config.yaml
model: "masked image model"
dataset: "drawn branching plants"
train_examples: 72500
image_size: 32
crop_scale_min: 0.8
horizontal_flip: false
method: "simmim"
mask_ratio: 0.75
loss: "l1"
arch: "densenet"
norm: "batchnorm"
hidden_act: "relu"
depths: [4, 4, 4, 4]
kernel_size: 3
stem: "single"
growth_rate: 24
init: "kaiming_normal"
optimizer: "muon"
muon_scale: "match_rms_adamw"
learning_rate: 0.0025
momentum: 0.95
nesterov: true
orthogonalizer: "newton_schulz_5"
adamw_lr_other_params: 0.0026
max_grad_norm: 1.0
max_steps: 20400
batch_size: 128
epochs: 36.0
lr_schedule: "cosine"
final_lr_fraction: 0.1
warmup_steps: 400
weight_decay: 0.0
adamw_weight_decay_other_params: 0
Rows from block 3 of a small masked image model, named by matrix and row number. Rows with one number belong to one channel. Each number is 128 + 32 x the weight over its row's rms, rounded and kept within 0 to 255. All counts start at 0. Numbers have three digits each.
After each channel's rows are labels from the 100 images, of 14976, where the channel reaches its highest value: "peak on" is the class under the peak. Only what is clearly more common there than usual is listed. The data: drawn branching plants.
# conv1: bottleneck pointwise conv (model.blocks.3.conv1.weight, 96x120x1x1), inputs 0-119
# conv2: growth 3x3 conv (model.blocks.3.conv2.weight, 24x96x3x3, transposed), outputs 0-23, a 3x3 kernel for each

conv1.33:171130120114129079100138145156110152136172154096087128120127099134097157090109118141127110150185155100080164176118115099128104116161132151080170128141097147132130101165091164160069107077075151046131142124086129097108099155104087044120123111113151130083132128187148183134094118126100104092138098143088140114168124139131075155120113101055076040074169083150087132
conv2.33:141114097128103087158185111131115193121106146080068160106122078120161087107134070115118140084108065142108106133105133113114117154181174126088149175111132169103120115114118111151108139122107117151149124118142141146144115096080108105102198179174156124113159090119200138175168148142170132112143125168134107122130097136129099103103104098089109134185157186068089087171126106097158129171123144124105161105115205073073087102097118117086115098094100127101094113111094146136105120094140138121167107117132125139152082139157108124144144116182105078153116138172086122137093144137141132152119109106169183175037076094063103107069084133245173141131079119187158192
peak on: wood

conv1.83:113192131068099166080092137140146125149178149087095161133146161123104091068093173103071163110137118099106145159072138112119101179119108155129095099123102073172124137159118157102104141129127168097185216115095107166117135147119181111105126161157095149108126094112154134119100147131119172096128122127121155113179108229104065101144110098108147114073099187090138165
conv2.83:065094102060168136174226148157142126138136132118136113089092127158120173123125116126124081179138069087091046107109136073095095106129150101138105104107137086069101185123111165118150118094133099107155120123161114135074086136098091120149161178177111131107127177166117134118165172113119137078088084085155150131126097120158122113057046118137097139139122184104134087105142128122136111148092107132133137156150125101082101164096133105067075110108123153152127123125124137119148126163159191215195141198171139180126110124080064100125073095136089107167128125104116133127123152102105119120118139093124141135076120141182207161140154144071080095083115108110117170
peak on: foliage

conv1.92:132105141140094147046137096144107104122109119163140173146120159124142122131086113126084119158127134112111158132136135186112164143145128192147176119122066065151144097124150185140156133101111130109054146106112077209055176151118114160156062155083169129152140131148084089152183096161147155118120060130160122179156125197127111132121138173097155133147127101117160197
conv2.92:142126124156104111147142139101151048054158170098124212132112103106151115138156157149114105111116057094118087135126121126132154183107110121110112098160105128111138128123110155147110121143095155157131117170099092162046145101122196191112101183153084141082127156049131121076152118096134168203126116144086181153089159186114150131110143128085190133114178108073103095154159111174151172120090084158164128132170151136093153104164123107193113125109092080092109096110154099103152068103136112133126133169175148109124152099110082101090057119119113112137083138095098138110143140099140152131137192128098152150127167191114177209068077165164146149116123135087141147
peak on: wood

conv1.28:115127131108153108182096092124073150166140165140109141120112155119108135158078212135148154118147124174116076096115118091097120100121146129162086107080106138201166135070128141128102113156141190069106081086133162135135080117135132119175171143149133134180106187106168124127080151146055131109088043129157098142072101098069149092145187148136095133118090123106101121
conv2.28:058080112123156154105085106132090151144114130104111115169159161149083084168090074126131130107137115065072113072104125148189192098129120166122147129065101165097104155133132089070132104114139151147157184151119163114117117106158162070188158100157101116108143149175147109117204182138068058117101167147145152145131131109084062080074107086128157129098104135173169132127124145078112117134123078121106120096109129120167137171140142110142144139122080111129119117163107151099089190085060187131090140107083144117130091084094108198158086101083113090103192159136172126098106131148122140183171119191177132171153166166105108136169112094095134151138123163137126160
peak on: foliage

conv1.44:168139081146156129175112085155159131095115127188166107084115092130119084157178076063143184178093133107143147111100113158153140135149181081173131155132088139123108183185148120133156132109103147124122107107138137150160058108105146148133127099171151087209124107090116104118135084124132132123163164202112103204196146108139126141083118167158126150187138150165169099
conv2.44:111146124172190104168172093065096126093105148100116127124064091074080121113104146143123098148174132177216175121159136169175141119067108142091110167130146148116151106117120149140135136129129149204155106156131074121147159077093181146079132133067135120129149121116126144101116126162153087156123060112158136075156169105117161138168207097125180109121203116146099079149147144182113119119178154132190169120152129128088108102105114051129139088101140105083115126126126129123088141156118119152087157083142141109100198129142131160099087175122177175126100118097132147123139109124085165198068127177103112165166160202173140170145083130125112155174120119169134120
peak on: wood

conv1.51:120191140107102137211125111191133222152164138137131136163144126152147113136169172202165132093093159127122103123108136122085129110136118148106152111121066114107127174146125107102143091033084165078123121095080104133179155125168160114125143142075154094136096163068099071105161131144111115106149129102093125130162207173122107121104089120086132103133119114129164175
conv2.51:118129123107154156105131102148133120093148146113127161111109141094112121104111103083103067187202123067095119100107127106105102153115080179187142146180068171204135111121140127121127115124126134123111124129113123115114072092107128181124089128105101072078089169099137158081172164124091121184097114140119129093113087158121089180177179138168146109184166140132140147127135119105133112182151151125095075115106083113068077043081100126133063155168152065095112115129125089090096110182153090115125117104111150111083121114110177165105125104076142101109091144107118171154122155156142113107162169132169185148139122091111147087071153097166143121143092080083057036
peak on: foliage

conv1.0:116116117197116115165126109111148098118106145123100076165064157089091081123183164167116108107101139148073135191116132107082110168177146129084078163167111110096061121117136120126146115147124083157066125094131195164155161134131110086154121143122139162134077075175101142100154180112102139118086121160138096129102124134173142112064138126169034084162109099154151141
conv2.0:096168162157171130141158146126070121068097161105055079150103101167139104164140106076093100098117109163138147092087096122085090255207177196164140141116150187100144114117090135170157079066090124115086081142146106178095163138146196187134057065099119181136141125118108111092180106111164140154146116114124096119109100110130135129147143165117119172099129129170156096155131076172120107129137159133140117133120116123080113060127149122147129147129129147117112109160143121063088102073119174180102126128174085108116134125160076113199087137195115134127081144130107129143132101160107110130104104152113132135152157169142100136105085132137130154123086124108118087
peak on: foliage

conv1.10:097118136130138118070156201113109118147188135163119156152121139116087103081154137114122106129142141096094088129172142203150162033117083180083100111118181119106154155184167107083134128143116131136118140063132120094147116092182140063156144118122141134104100168156147194135141167107158128096096059137139144182150184121134170133119145171124205111095166105148124119
conv2.10:123113067126149141167149124115153176089114134118125147123121099141123129109094146165214172081135081103137137107087104151104129199166167122122200122111124195172139141108061173147082203181128122154136144129134145147110066070071105144173132132169086086093098155171160140129112076098170100158107125203062110121163106106098126107112179111178241131057113074128119139175100126085106166142149113060118146091179159086113144099087122119127102174161157126118141141118137186141134182126138141111134137099105134126158090143109146140101127141078109104138166116130103129136099126127135143134188134107123087096178138119116108109063105085155156111151152134168187150
peak on: wood

conv1.19:144114073123078110142094102120101104155139153138108111120142148177148141144085138098144104133112108107102175110165058167160105153103133126199112110175133109111111140136129202119062102138148104142094075114156162110135062084097114142073107168130107156127128123108071151104069194147126076118084139228154079136159160115094084155070144119093107126102103144172096112
conv2.19:156154117129122137131144151118127098137149108117156130133135147162163174113102107106183134050145072159210140093132168119121146127127144131095111194102070206100113121080105156117111138160124167155159158075086123140177141107128188097109212147130145119129124113133140133148142091092217151161085120119098101105153150121120145095149136140124165144122142111161118098156129106105153092089085115158145173097109143104121150114074089114059102129109102124147132102111080104058094179079125230171094149107105139119126202165139151157125155102109165080102103134157147136218125072154108142180037069145088123193126116108197132137156104117097106110109132115142127130
peak on: ground

conv1.45:124083110126104113155109096102195145057132082096130140107124111100162200071104162121201118059146078178151106129114081125085122119145155182126085092139133169146074185140145145110130095181128126085122137173151124135173139137153117094143156134091151091105098193143141164069121132115159113097104125138122162117150099123177121127121114160195085078112057168109124119
conv2.45:169124104170139141146119150151165155121170121101094139173173136144112085163138141098086099129151112123128109096140098110161146130139119124128195147084192138143202144139088126122097176124125081075155061149133127215109141108149148143150123096103138135147150200131131188050086136179146191165130138202139113116116121110133104129136115139132157157129100070123119140119093125147148136101148090165134073153081059179156116174185139205125103109041049141088069121118114184156128135159133142126115070137090095151153132125151160076178144086128128097116161210138103167121086118127102083155136113147165118110163110078177152129153156133102119158086098156174157124
peak on: wood; foliage

conv1.95:152162104112128115144066164097168148118084127128164143174138103144087141098137066135111136088129092123126084130121149121104095158096125141084094114175084097086084131095150154051135148126166138119164172187119150149185129121101183104167117119166122113123067133095123200162155117165059172089107092125115103059099120083140176103132081164103108135080174080148154125
conv2.95:123115105113132117121131102090128176104139142108116183113105123147178176100162147146102083191166121142087107100084123122134092166162142172198177065111087115106081096131093116131167150090091161151161123064111126062079056100067088149135094134094137059078142094112135093105162124076145132139140200115170128108144137141169062146147144171146111142134097143073082086111104075078132106124111142111111137148121108140119148113112149112103107170110086098078080112120103036084081044135090061132077098125112104123089114142163112133146148116126141084078142102140157088130134114124135064108115144116114161153121088089114138137111093131183138121144130083190197141
peak on: wood

conv1.5:117152098105137184111162108094168117085123098105124088139177132120106137121086092113143085153079147128171181132120124168182117110099105120091087165102135145098118101112086128135166107113087153085088169084168115159104137162115143101143098179200132111072182130160106040160172149083124146107122137133162096110069110145123169157163109174165061142111143072173078110
conv2.5:129080084143122119084084107098098152110136111083134150092125090097106086089110091125135143101112170097144102162150112113074114122104123106104104100106118128131205089095135097065101127176144126129088101113114142138136135125170139115095150132073191141149201117069141115132159106067140127149162153126131146147128144149103084076157150192104126126117146118110091084094110129140142099167135113174133110204187171152172150129193136109147086099101100156127135062078146132152170096125139101105169178190184161172169189117101106114205102098203169169193177113121158138100163120137166162158088106126141085141133113171120095150156183180081093111077110103115111080
peak on: wood